From a checkpoint of a small masked image model: encoder activation gelu.
Rows from block 11 of the encoder of a small masked image model, named by matrix and row number. Rows with one number within an expert belong to one neuron, the router's apart. Each number is 500 + 40 x the weight over its row's rms, rounded and kept within 0 to 999. All counts start at 0. Numbers have three digits each.
Before each expert's rows are labels from the 100 images, of 14976, where the router gives the expert most weight on average: "responds to" is what is common among them; "place" is the part of the image that holds the peak. Only what is clearly more common there than usual is listed. The data: histories of elementary cellular automata, time running down.
# router: router (encoder.blocks.11.mlp.router.weight, 4x320, trained with AdamW), inputs 0-159
# up: expert up (encoder.blocks.11.mlp.up, 4x640x320), inputs 0-159
# down: expert down (encoder.blocks.11.mlp.down, 4x320x640, transposed), outputs 0-159

# expert 3
responds to: 101 turns on; rule: rule 169
place: top left; top right
router.3:567510573531531552513505500417495400471425511548472481440439515432481551456497477488480471484460498509483539556507441559533462542492429527526421526541460502523489490597500462519519500476486473486438537456475503413419486418513530436459506514484533588507527600546601574558511598498561491535560495491549510487491516504469552511423430474489488496508508409439527440462513468502506582473497467530460527610556467593510535491542504534596503491474533471486570545480519459451487534492542492
up.0:568510510593584576565472492523474498562527547513571509477507465447521487440500403534475525477461495475467546516479508554492569533531526474453504532503513505463491525491546595483429478509473545504521471504478504474551515513527600522464531512530467493532488546447514454515441478475484536505490501466445597436510461504516475522457459495502513515500527487509548505515558463514548523482471506480435480525495480497534521471533455467516481458426507470573562558534467528500580438459521449
down.0:458464497458467480553466426404490475476462518562518540496439535558503463515546525443474510493524542468446504434489466522518460514551521494489439431537505470529460541430546529457486544520477527440489459518508578575527543508412406503444489480480542492523486521529468466469558473561487486478541410513512468483454431542491482504555480411539481471425502444490546490512479480507498506508509467562496541545466506504489527453517480584596514469523543499476570575484536473537414474476536479
up.1:475523538539494516508462569472494428546581479474563476443528558521466478468513447461549508457464486589561534555456531489533493514511500546502524411523540575556511528474536526491457493538485541461459539527477519461543365466536516471471561588507606538486482536490523509481491441497562420602505515425420536449542395480462516486483513478467449525486473434500509437471502436539538482539514545416510534484516562500531538526563511506508520522536573453595474478538515491472484449587521496
down.1:518506500483465487576453432554507553546463462540547586502528467507419477495504432508480493433544521387545524564533585516538433499530547569533440486479466467533497452547538444490448519473473487505425462522481469562478567534459477510452517500454484479512527477455497526427479518515559455537501527462505554467494487525496561499437480463455495565431540464463487483536525477525570540481551448485505525518498560560439498504496505467547535472463417538532511577523534550458462456484462554
up.2:492460483518449461567530574516530541458554488457492526545487513526566413482505518506486488438463495524467538536490557510535514514444529513525539486507596534520426398459472549539531486538563544467495467491450538412475511580464533502476559496565472487541510488467481543443466459540507564534507474501462529473544596576493507504495518500603566566495489509535425434565465490515553520462480433479454501492505471400514488481523598502463443498507523509477495510505466527544514497481558483
down.2:465558533537520532522471541492512437493469527495485505532553508469506582532558443502503506511519512475443555497485542502485452517471494475529484548466449453538515548534505518514420568462525494487460484535527488522532427506439480452509540462451574462556443524508555450463490507435507494497525470510462461532450450455523433460496431517459516354520455454538578473483565471560428492481533491491557608508453530518514470529448379422574524438507471561515537468494553512456531513510458543
up.3:486505531507456466433467384459527436475482527521609464539482463527436390553446464438555459521444415426470522500512582456479438516538470531498457531538551555499558461474470522492517540491526522559528444509595550447460495464457524514514491545534568479511441530479559457540528541507529533571464504431522537560499481460465568525476542530527569473507453453515468537515486535559500493496570506547456470452456550467523515571495512478536526532441501501488499552457578494449474472491527467
down.3:483479552522499489385573535518531473475543415560508472458466468504579484486493566484530491469497489533521533480507490528510494437508531535502540488473533526459512524513531520459511553487513497541533500516509470577529540467477446498485507451495422475518470490486513520459501493476482515500518442518473505524546525489587441457442496448533498520489551562515504489478506556495480467469554527446586530526524492491447551496531460485538495475443497532502493449561496461429493459520388477
up.4:478522493466484454445491559491461534543564482546432497481524550467458478406489434440505546486455497474485482579507538486466462521450562502515531556482496524496558442463493497472479452484491555499524494481497483491571471524526432435460528547508459487512538547519453426439483488436489490570494480466476510439462530536506476467549487550517431437552501527495460477482522495520507476493442520492478431471471560561455529444536507560554505515541460488544474497545583547444481447524422514
down.4:469555531506472492575441448546590501449498536453519425487452473584452493539521547490502498484545546563514535439487567528523490451490487456472491417466524435461491553536443467477475513513479542499494495475445484543413512543512486476522522512523525488488550478532441543586468526542475388523512525519556485494463456477511525494458549400501479518507559432495526550575468515536520513534564486453429538501492436463524476480504508506498573517493465532512478476418495509501488541498552515
up.5:522520512474408566499506539579525502466468520483470476483526440538498526494468517539538494508433522455443486463431522581460477549436472476479473438504479544462406508554521523516490581457560465465512536563510466429466487509536439467444410543499456522545513537529525483477446507518524432470459485448477514590509471469454482477523540497500544573495517406473559477530528503488520545547560519552558506447541533515553475504549467472498478428490537473508582540521507500437541519482534492
down.5:514475527499498546466507484495564471432464498543459530532436496452513483508520534482542542479480433434538433433489454458464533452445415543554526510492481505497484524483508467471492506528433446497532509527465490552512526505511500416528514509545535556515486448505515509510460501466547605419483430504494424482491510458549474532475411469550530563479490513561550500507585564487499513591474540507529566517501549446530467477535433466522532494475562497517507511543529573438518486503480469
up.6:537510516448535474370495504510448554587490505503510506570517526417531523501490501509532514511488507417519503483506556485456544515514531447517498531484562552529531453437444534530455474507417520532648479473445508528560510555536484487480442515511505426445547532493473520463521458477495541489483509470535547517524457499525512482508516593460407532539514497565512545571465457451472465456445513549504401442355502473516521480475491463504523485513465489567508531521584565464567424538443474
down.6:487544560492424512438490521512498485420552534459497552446491467523447515538518295509509496567506431518470487457476520506517479517490455470430501460516498471477470578534495531480444498494540544460464495548501462479527507479505492463492567582581481460621495458500476493492463511429463458498476501483493494561505544458515464426505547471507643477504460514444528521529496557541525456526495533465484540499532471457482449479477560545526498494507486490497471471528476469547494559498490495
up.7:537532479559491478413542438478571516452539452511539506518528460504506555516544460439471455529530546491465438576532513538614500466543449423408419545536460488463494518540501496489508512546461434467519515494472490522474544510491501470563508507547489448527535458534546442531477436476546574507520466541585483515521522452593520525477552475577469458441449540461466509488469517531499553481536475479441531508442502524509498520482488488531510534507460404471531466525483526538546441523490495
down.7:416444443584521516508437464497481486510531448498443440521555487468419494474510469543466499559535502544488490564564510439463444462530606524446533508491479515527520491488556487514495530582475517511495473508498561494531588503475559544500514462439530447491477461451530478538474499528486495569517515477504487461591506543504458522559582520483465542562464437520418402500574453513514498557441431498520472524476549562532495506581524482514458568490549473500485464426454597525464507526518476
up.8:445519422480527485495524490487496578579600424477571436563498530566469405565549517449555507546506550439481549523434462569491498473446559425535490558491477494433484545462578564525487472518511496521518476516489501504555541556505523501513569494460575454463478438469461481497514449469475466495514520512462423480468572551502512525535518497492483569534510505569474528521525489471505494499516534457572490574506516432427481512522498503538532455448563527407453476500464520532463468528493514
down.8:478472454465561560668486471448538514544472477531453492540461488544533493453476667480552495398490502468446549508517466522497563510501524526513454561526448546516540475497493476472514501503453462502489561534539534523493485514505510501495494456471496522381513491461486528481545524538518479503535496522522496506502510534534568529474451532504420477487551487541531399498512480529546556558455466496502548514464478504482498539531437495531437521547494527497538530524511492518515449536546494
up.9:506502485549530584528563516473566468521451414492521509474496490517493486517511500502518515500476471514524505567465524524508485510495478501482517439524486453501533451498546555531520459424490477435506498542530484515544503522491490518504454521501467499485462517546492541421535485465479518500504529539411464510463521410513447501492528555491412579566520491541525524534511574531546508502481456559535482419557481546487470473459473523480514510436492535529527534533441509476478609468528543
down.9:452470510512479461609491558430579514450480520545484508468465467543518518487492587470528565528505509394510473492500502554509511492509496557571508506514524476488542467495471525459416580495530466501517517507522491456495442501477529451540532482472519544453478496461508557492559562558500526451470503452473464481522467502519493548481533536537481424518477496523521535481436443443542455442542522535523481553493476563563499418510538498450459477459524451471436490423517523520491455534484523
up.10:474458514453531558509434550462446576429496510437528479467466521456540500514457467518528476509418528517461510584420459476460443550568500512555528557532444514560474600515539496531559539396586596462514564503458495416520488489533518500521460485456425479550487533486448500473482482514497487461500454423500457595495525540521553462489543535521519480435501416539550504500536475470490511562552482559502436492494519533474490487521579484502518508538546533439514418507477474474494549502453520
down.10:564509515452489493472524545522526472525543444579481472508443465503572493547483543500571524410525515523496463505503429469477520467458446472476505530459506535476494470497408472517469497519446469514535520514499455480475533464519469508494530456538555606483485492489506540496462504433474503505471460563497471444494539421537508530454526481481453520544543541533497529556457565441530521531519467467546501492520527496499545485565438529610540475564478491540467519536540485400516469488471491
up.11:548556476519494523467514470418515436401448483578464499511468480475604553452509503489453497546464534506502479510496562501506463527555506573439447478568496476483473522559471512543492503491512504503451465488432500504519560441500507520486458489542499563599455538512524480485511515474554489512532460488561454551505484419485482492520495485542540474407499452580570474511471539490565534551520384455489408505447529444548474513495533470521502426487439522505488490606478431511506539514563480
down.11:536458487437550489481426528564474520571508448506495550531546458566445502479465493512511471468398468459526551510482544482476452525435516403503568406506433451512477474509507470502450468596475475559557520502555541513442515513510518468511461610502492525437513464546457480555466512519443440431485490548502507444502509469448432532492543482396423536507523460492414584570527544476481488488472507556435489484483495482521497551501493475486584528562521521457493559503421516478506511561493527
up.12:492538468482560504476490487569556466442442486485547479476483524562505542530527488468494515446435478524461509520470543474466497528443503465457478537434539528482523466568407449505415511535491497460501528432540503528503496493547432587457495560490620504524496509570550477552498473493527506495454482536541491514479540488522494513476521496450466515492436439468539556501511570538474513488502452479549509467520527506462383493459527411534564463466468523454462529549434544528503539384549436
down.12:602452506502510540565501488509508498441556471478475444515524498479454497458426608461476482445520540512509530527564452546473516477528498493539484544527476553540474478469529502458597513510455571507510445515458505509491584547476504458532571467487451524381512521475491514517468453559513487452509473499530489480510518495495417494453524502574456527459490481482499526476558496393534543418478542532485436503560437512530537512500472531481517544459490497449517506506504533538515495482477526

# expert 0
responds to: 001 turns on; large cells
place: middle left
router.0:551448542542621580494519492476572537514501521497481490434474446436459579463510509480458543484525435554485536527528448501529493542523431432493416534502439508532495525523541516469451478465425481488463585517499541510437514456527542509522587477358375446460426534488547568534499542476484521539547532473514496566515513422491553518444474495512483491485461540488526555549531460530504525545455493499473555517502442543428521532489504535512506516446505451489510499449537459459474473494460474
up.0:494551602561498514480461493494445407511511449524481584563508505507551483492492489465475580519466426428515506556483543455528530566404425502540498570498498552472482481515577489447439516504539415490529507487470553493514485518461468483518451549450475569471514496500506484498511529521501504543526545522522443460538486495502473535532465544557464541531508413539475555467420511500486475536470499458523501513490477504485470510521573469472512493495537496500526517478580523552470550482582521
down.0:499462488604548516563570501467469525570480476544505490522566479540518530440414684519471514414489564459526500535561478454512480524512504520479463499448450503503478535495510558532471415530450524407495520564579525545481559472423495554486477450488501443437534529471498536453491537586531533505514494487511445419541448519485495540454439559499415483490509529480502491535541459500468566471524494502554544435506461541530464527476449532482544522518476442510503499508543459521503444495492487
up.1:542472504471571525478457443500453518510502585529487538456532518498555523527458520484517534527505567518531479472489494546506504569476492461475499488506495492525548549463489564478422526559505490467504549489490554495429465436488508511475513542486462476520451545571417568472565468588519472489494510483439525524557450498447454473544490460471566584550468446517434517511515458517477491567501454456529458484526486511582549479511505485483452524521509483549587583504489473538519519452481497
down.1:411541450495462481531565470542469543494483489573535513500493476475527492444503608546420459379550499437535564514515461517550458494510492490459457558514556514503508517602556590545533512525480484554475549496495498537462482519414512525471453456477520513438490506520516475476550505551582496442509425453506500451468466541472475563486448454427439458498543474562466498495493511457422512488511491558475526545439479557486511524517445485540519492534501542457525506434473499532515492479468472
up.2:520554535519491483428543489448491446574451566485503480462495473494464470577512523478469507493475523508492528526510457531511436535452443500440497528484474454457541560531562516448457443474484595562502442555452477567530463493486453468513543519613452504562467546567506471509423474462506476447509508524444458494438509504467439514476548513503463495537528460532423499537441542422485454460520416530518496583502441539485484507507453538494526510532403475545539429545547500478488512537499492
down.2:477505496505524463556528502543499529554490445510489525498491537474521442481434658522496478461551553493478524463517427460475490498560540430485490517482504584520514485513496535474453484485494480527477561498485538495410510535435467517435531435403513516460454516527433511439503520541537461487496441475483481523543425525480512511482515473516415474499499511548517530593541503466488495500547491497450538420420545493506536520484478519514475561510581462472502496473513475417500515476438503
up.3:467538387533479500439498464508519535486516475493529432587530558553510536417582471472504480542535504491500556513506451470470438520519505535528416454509486543551540496498537547500463547496514538521517541493443513501565492508579545551520482477517462523486520471510545508520531476473465489575561488464443530441514570492484462478580498474510510485505470515521572497528543536458418450432561603506541435496498492512409523496496464492516434469444459562532582419570409538571515536495504534
down.3:551501547501514539484422512488468472439500593466533504472561447505449465521386519529439466485492459504508466416494619535467494465487568499465537472525513442438450461531514459549545457579531526447477442507512503490480469451438550488497516529494556524479505554489473500471505467515504505484438479501475492529475501498448548504463415427483513518445552429503493484492468494552424577555521438461442550474542535523500499487516556474491448499487546434464431508454452503516497503526546499
up.4:649633579511507507522501480496458507529526463509489426580430564519570421465496545445530547496442540467531490462461563428467564510515462444515495497554524538564448468463548541463479490548520525444535430501521477471506565461494508455536405513492462503472452564488598498571420542479487532458510479447529582464477565486456509464497530533574573536464508499491529447469380534495506513518475524523518496466455487493536523479532488493453483441507501473474503540545448421506485447490521505
down.4:385446530514426512443507578556521554488524464522516541456513471459520549511549463497492486601534478515472480505482486466533466476497484528520483482520469492454556496564487543525456573444511524509526532509492420486567450400463516494521509534523556489521563450524462422444504516508449487532551499523476476485471519522502464513528500514441469413509486539466546516497571525554433427524557509506549543478522502523496517544405538398542478516449497524508517487484595543465566512494449555
up.5:559551434509532477433512510487557571479484483490594523503517514508526477466509486512508561517504499446525420504557496450431489526506494561492522460488498475509460490478513525500440501482461526515529507439381454501605483545525456534493473469507490505472488481488505486469594480469481426475491514473443478514516487463478531476574412540504484436463551487496555534442460541452536534470470480549537514474498466457451514489497473451547456491501476471512502544556511528540519475498522470
down.5:517529576485523514516524484504510461533509485584466527479580444431442479503474636512512519517475487504536520508541560502544492475476475523567453559479485526549460514525550496484550495554452461506396482532498515549546504451546505534461483543489454475514475434476541493512479567490513551468451452521420414552547430504456500572548522533473432575489509545486494516491545444499529492600487446530355465492447499519489457529500563461483523490487466495533467531472477489435463501485516588
up.6:501602404462432432494546481570553444460528477473498501532490429518477459499466516429532458469497502621526526495510483536521535471449483423499460461535443487488520456509544524494518470489541526524419515539514477478505520502486520501560503490537519503496510461452499533529526518459476529473492505427508467434498553474456568491503473485530545492578520504539498592454532488491578483469433540473428578528523482461514438489492520475560509505517508473477517489466472531502547459547565460
down.6:417462484513535513578502490506518474477485503456505503505549509447471531497523607454494530477511451482543498524494456534508455515536508511570476502465505508501571533510494487482519521505520504494429511493481503575435523528445534568539442422506483489425494501457504507591510492565496514471546495515498510553503486474538539499520519564516477483465524486539505547459476502434492510487547475491467518550487542467419501580478488454485513539541529475511512530480544495578445543482426574
up.7:475542572452637471472540467503529401491533486471520526493494544497425463487497455488478561588484526468581446507477546522544519465452485496473459481529444487522518529485500520456411451491457529479525529433493490566460498494557536512436501492496468544471477547493520460497522515490476468376529446503539539481467487461464590451383530520540509534492533564485439574551562482468509529476436415446465522501502582505511456464441516482531507525465603424534445487525488542472541518489470498
down.7:474524542463470543503518545504535498443521475490455469467489497462492517549478485517501496511520538415501518510419472598446495528523571499604450446535512415513482494561510522481486519479546465485459478570444516470494519461517484495558505534444552528514494472449558545506524476514532473487489560530399508507525441474470477496544482475448515505466523492477589534512597507482513518499523528557478524486453498488484472459496566531477576432519444506486489502448505502525426495500459549
up.8:526530418519474511437477456492521457453508482538507481561576460514516482548489487520478438474580456480465519502554462492441533450569506459466537538495509467496524455488445442523520496505481491505486400592471481484519550481503490486466548508632496520558536438561460469484535458498462495530459482551482532541502458463551488521446469523487479482559568537476531439588465482416527479450495476509453447521553419515597490444562459558516484506556463472572530451512549510525509509474433582
down.8:520482509500552468583550507499492494500528553511480480543475450498531511466502669526536535460506514499493458517513406533527448469471456449506536519534473506460461488510466511510555534487421442518468505459539545585413462448465508523464515388451535520381451538519535536501514570536476491511503433472515459546451490544528528536458505462425486537491500514496511535483565482554533500482568473507504547504550517545465532572508460500510506467465444504492533582520487472507523471529447459
up.9:597536526461538528454513410521517563523511542487452550490491507483576520475480523510568493469457511528502426499470509556528515513359512502476495434459424511533464519432508500514499513476544490530539467511500475420523468493542527481479410585451494438502469524575529518530559535531440496466471594534506536456482522530538439527511528574482496449489485458495534537457502547536489510532461520459542491483491470507552455545441495479520539456494419470528523530524497549454549449456550520
down.9:455448544523476501517472558624466444494489446470515475461457454503401502552530561458445519494526501499504522467530538452483457464458500523528497546572493532527610516539515548577564392589453507513429517502575569467524508522484467492419544489489447497459549539515484478527441508525555453482420398524496531540525512485479512530437510483524584530487480529481500475487409558446513470504513463491517417488487484522480465508504515542503464510456513501448482529473471482542452435529484518
up.10:463462486485568491484480495567561426480548509474515507461472531530515440554512486560548476518447538417433522579510469472479486484463502520540456475508512465466537515554518475456530528566457512473453502520509457468491524601474539441584476542541531512479547475547446575522439477480535510527550493472502508474455457568512488478452505433475523583511486540504475513551542554571495490459556508507523526537528421524516519486537551570532480465522505513485495549508480539504501509544497550
down.10:474519488550530492546502463546492559526518502512520516580541500421488511456558671480495510431552472444481485493530531504500502506452477469490413549489424532507444504538520485516519440503539508466546499537470513579451544477449475530450496489498479494454431483532487509481516447544512527533552518442553455536490484540516540517515450505514382478485467515558466484495468464482418485496547440495409524466529555495474484523475477467456526503553502544483530480527533408454547519494514540
up.11:473593499529534545487545481521520500383539512507446500447469494512475518551494571550478521456533490501548491507481467532459475541475567539491405476567508481460453442512474369494485485472554517506475522524457508477522493448519584462549476520443459509446481439558482530515407551522486573467485531518442534532458536529513554567580545489524538563486494535531488546503499457507464434474476518504486458498515507459481450518566539549547463555553541497516490516517490498378482483507490498
down.11:424457433519481442602532530501495535524493510440449487597497474423507475496515596460523491440474504508576445473548475505543480502493501555528447489555523525482532537491502490459520463479459532563529531569532484519442520512528462485466525480491489482407483506443516517452530482548529495465493485561535521496526432490528496593392539469504434476434532529533461534470481547482527519514481479518514472539483508524449544510573516467493529483499453501541496522479504462513520539534478496
up.12:542546527452471511530462536566476512441476469568435462547462571464578506445538451523490511500486473408472517468514466524561471528466495452516525487555526485572552520471526484520469454480450558514543504498541479522493486485478504468527533520523532527522485562537528520557526447504468455545475546499492415446449471444540413574539495496543519470534438449530492470526542527504488406507486504503506511420416475549491530465504511524566540480469506456496541484565536420497509524498614456
down.12:515537506494555562509481502518478551540515462557483514566460532443545500499511582534534503469552445504512540552538483497516456469517453495524471547463494528479507488506497533507537486488482509536447498524527458542487511482439465471499543527451429473429496531541523429451500423496502508401465500484519420490450479524515496502490410484487464497480503496466531503511503435471518506532499505470531480532455502472490482517574501476497484518473556492472586390478499416488502476470529449

# expert 2
responds to: 101 turns on; 001 turns on; 100 turns on; rule: rule 179
place: bottom left; bottom right
router.2:398437433455473419532465501513544552441560424546514546520559538549576502510505506565470457473549486486531474544502552502501485524529531532474497458488479494480464499519514551420558522448537514461484495527528583479459517569478542512443482495482513508492439445443414405456462435535495484451470487479505435553478435482498510492482583436513478513490498573563523521565504537443484566499466527451541456495523475504455525480477528547474424558439496474551468510548523500598531480497471524
up.0:558494512496459517581583484471517430508497490473550521458530516529455443504399492465450532502472491592462607506469536437489540436456560486536527495548491464548574427483566558512463502472509480449439460463372476515557540506460533552545524529542559526538496464504549511525512487534528581528518503507545511457526515453484454483478539587514583550526569483514439491483499504447516505508495505561508472504461465503448518543490527565516486449504530464437455516510421494564562556431488553
down.0:443541468500498503578413504512526558483472528494463487511481482519461530502427492529519507574500480529515460506467575540484549451550496481519465455611588513488595560523516518486517518451489515535464441524421497404509500489467487567500512492461491478424483474467504500419444431472508478463440545524479513490489466533502479487553451515489513439464503521552432545543523495524493544483504487527522543461519548547455444556560503559594449496490523481497463487435453478505482479508532440
up.1:511508482465463513493481555485425501469491453479456566500480491422500581501523438488438526491535405503489525499432478529505422515559506515505456482472495454483504511527525501544484495536523426532439490489513449481538472441478516529542504561580543531559504470427544523437492486475581413456514468511554482517494482502505478500489519469418509496545575518487432482469518577501516537494482474508410534539489516518459470529483527505483508515517483505545549471451475518520518571506491507
down.1:439535449505475463480474494451522481499507508554533450567553568528544381483525568489530473462502631499466499493527537517500513499490560550502482454447457467499518503467514569407530461461511468518544462503513599453449510563500500443481467508506485528481529545490500466540522510519484537447479512498459479492476548515468493417486458497510488501487479488538515528493467470475444502523483494439569522513533477514485501438547491445569505556472544440571418541541499527446456475437526526
up.2:532569517470514442423447511497456498608481503485448505551522513445541472446473459449502518507540493514414535463418510472565522588536516503551507573514505524554499502541464550448499516558484568512553425451426527423520441454557521433538502531530465458592483505489470447451479500511540509552496469432466536469497525479497554476479442529515495403498488462498473503549491448570550447527447451494502591434461431408471536419471525541479527509487518498416474477494492468529456518490536517
down.2:451510495537446490448504548510569439529484500444494476479508527493482545505561574466492522623493514504497447501493519551439584511495440531521565391524494456454484501518490503470499526493508535426459484526548458560545546513508492486468528454524566495490493466519520492494473465471464498510552443492530492455479436522535497450482526486520556519501486529505523478487541480525511482495532525496505483448525519535588504580521562475482531568545539524438486495554537565581523471442547422
up.3:567442553452523466476489458448421518453512475444509584437500522441570519466484524539475513526468515497514493491461507429535453458516474555471483549562532509489430567497495408503459499486516561506451489515416534479514485482462407452504440458488597469502466506488494481503545483516526560513485392481528509409497557486523521488427551487540568521536536413492547542492558447507482524496500507500516609489556599428529486547527521460472456504511540476494459575490480449515564455531501481
down.3:473475523470517524498502523523553417446526476493532469502496486464469493501507635542466500502505532430493490566497453503465509478490515451509525456542512503449564480527469470508497513498569520510474466568522428531480512425515561518455556487530482538466507457455524541544530533500544517501488465508540535469516496444508495496502484489482520447492500548484463449506528467519472570530500499524480530531483504549441490472536464446495505520545446592507495569557535519542527546567484510
up.4:555542432524488544502465538447537506458426512504474583516495491430516547460451460497457549500505426499484591450450434518562452548604550468446570438523506445540564525442450514496416524544498456526438525557461540438472503444493523495528474520558532504578511483480483492487400458540491502495516499527508471543465478508506463472527541405509551521480525511509490507539502524485528566556531409508452441532491475594500422497458487557484507487542488549435548487491427454527444562433504533
down.4:449481471378504479505475478503486531529579524550489479515513547555549428503542595472510473501487549440472459476534493502450560509444563474522434511512432449495514533538467528448512480485462502525535486516527487519508526568531482445419471484538499514489523503554507449572452522529519499434533484478444462467528498513450506503419504502488510505492494495631542553506517465487414473470507528509543500516508485598475602488502459495520518508471518426543500490529536546470473539539502489
up.5:518511524461546532447494461513465543566496516405523514496518546523556492507480568577528447497553496374513447515567526437515457462492527508516546532429532491587495501496478493485459519473509489484567525437497539526496469504441436519545498499467464441369487460549428480488496453434520483533487557471501536557491421497483531577529473563519463480503468483521539514563461484475429458493504496483552500471440483487468489473474420495443497545502437496527437509508494526529529398455384497
down.5:499522504491430503407468491451491494474541516518491534504548384464465470525578432499500566566497433580485525483450506490482566533485464478454535457510487480472462476561475457470431485523491461526450447476511446536576527512543470482502509588569537547636430500450504457497514513531474503510489465516515487480486558533503493440545530464501572528472498539470530492484492570504522440524534441469483525552576499551473490568510540494489514479496494481487488488528475481457513493507528496
up.6:436527517456463533478463587513494573458528531442498538548478523447509534496485517516576453449474535449499527415568562473551465524519472497478486447458496509573459550540414477490516505485541495517546544554505538495574488536477494490523503563509583559558503484466498443535435491486525462489501557538526481455438548563479565493547427520431555387533568522466432514504513532521523491528495562468448491481446486533513506434574495499547498484536456496525395515465521449481485480517502491
down.6:494436525547488498556492513527494507554545452538438541549508531426501440516542532504420455483506474527492413493485471520557449521560568550477547540437532532486552500470543533507565487467489510465513542525501512516424501496482514524520558492474504497416499461530548568514504455555506487544411484461558513497490526434545515513439546504549427524441492451483556484527542449549579531510507504576512452547524499482510560517411437461448575559472567494500524496531455535535459534488523494
up.7:383490550474432501448498489436498490444490522579458530468562527452536544533522532506469532526567487581496512489462540497502483531569507534400452454556528473578497532517537540461405412542449544531556497494509557477473485455594477463525494507556483507501463482439521516569575544544453541472486546530523431444519444453523471474493522497533486454529432487482507522481469488475481508522452490550506435536531507588497479450470531505478528508416549517606441495446540567549496544541498496
down.7:548508446484508502423521453504500494490508471478579440457496505479466474466485464509543563606521549444453553527485488546564503535467476472449595494492497491483557478493467492478464565468519482505549506497545458551560545544511540521547554534486525465547480557530500471475525429465555475531504489490493552556471555526511556455540482494516523547493510486439505496517512473499505454496521501497537519431502499404501470543520510491525488497608480550491508484533494514451503456428509528
up.8:474487422443492473468509490529508554486550517443527569496470532482497539553539426599547454529518430436509540489545482513489537532580519510571543485445480545523494486416464446545528498462546442500483515503497519503487449479497490532424483506526541535518407476408443503526415538508539479528528517449577494567473392498486488522510465500429481497511539528548478513533500515473457544552466474456442503470399513468515515527471467440463574530495434506575501474487465542515587471534476449
down.8:586581632536509557451520497416527480487507545573490453503523520524518467478500505407444485560434559547445448509478540496520492502430505501453446473545517502490492529536521570418461495509501517479516432478502483511443507529548548493486446561437459461550643540519631471554547508442460525469477507450450508485469549510469498459523519535527554467498456524522545548499470475487517461489486551530515523575596427511517444483501505454532448484514559484492440521504441467449484527446482508
up.9:429414505408466501542428478511590507557515493505473462499519477509492507540434512467507513544547499432518510460552544530504509440475489466489489563488444586552506487477445514419524488483407484499490482445496546536550539460554480528521491563515463431459492466485433461427503371480460534477441526497552458459489461559424607509488494524457535500506479438534481509522466453521475499545500540411537515498457563482473516506468538527486500501432438504468471398525526483460536496540540520
down.9:491490483522479501544499580471517463403505590499506535501493433518540495525531493539483487501485461601431505448439488531505492564448455504472459475547455495453445411547531506526428536515516515492495516527471476485525511482465481490428573558503428559553562497542542471499506574504529485545510453453492481512517553505539497488503517480503460481481479486483528512504468508442479475491441507525489570499547445504524492517486404500468508448490576503532532525577523490500489518495473563
up.10:502509502451569504500512450456519583516502518521448488552523521443551506389503496496582476486496497452442526503464504554557506469456504511447501475543559578466427467460527448544503508441474501500507466478522451452514553537538520509453518607503498489545523516499469480539459504581531451515447481513511548468492484509571428456524516498480555482548446396596547423542538466518421503545510527532458550499505446463530524504438456475460430510443527457413554520468450550518569496448422513
down.10:473489533492444457413564558560504438492499449514531521487499467515502533495455501496476496525481513515455473527484526480484513442550496497523482515441523484504520510548421504511558459536546491503493539498450465531555517473528491578568502467490472530496534438472477517483544501551545520503482496510509519467486489494471500509511467521504464560504513617457475490512514589525557524507452511484448499461518524524448532521526549499577583521557520502561453571470504462478477473534475434
up.11:486500501496522510557511552532466536453471503455487456516516483554486434538529526537559411557479526458531559500484547482490445448440579504539524520508440530490515472467581482472518453523510461453559515493449587484549496517560523493561500556520462464458522514519467488547543469529520588550468524490466478475529515520458538546595554450457550484490466492550440525510501415484566512533531610457520493444608457478476491485469476520595504424471515494466556451548495488468484498473510572
down.11:444540468553513534474507441526495521489496472423479493537505449473530471513528524440498443500545450532517428496490533479484519540500477504481526519498534512507453563564462458484455484484504500513466423541511461459489501498428470470522528526460556483490547455473501384518514462477559441446495487643527531475502509546547439498471453442510511482482487511534501453521476563459477500449409511513561532480454550456528447476478471577507481468524537577547498525449458490529467477521391531
up.12:527514470462444425468447503512509428526530518480520606508494491501517530575518433625536484464490526484511473523461513521522547480570528533558506475490503553510527478500518486537490523503564500521566499483524529509539520477513521549457461498602606602536521483384470483474379493483484487437526473550538520532533468501458495530523513535470567457533444504510493478494441589476456441560479483394449512489506516487524534495522514422500522482494434506499538563515455423577538466473514428
down.12:566605573429485563398443479465533458515486550479456490513515518493543505523469386499501462626531512566491578502522532465534474513416502498456487472483495485542527523519463502491456386487490487478480500466478468457537464518563458507562511587540462450607517571556564422505522529482491537534469522488467545484443585499498484440541517523469537485522495511525493493528489500566486510529427481518529502519523515483505426451501484547571489476518531484506440437533458519412490507540509503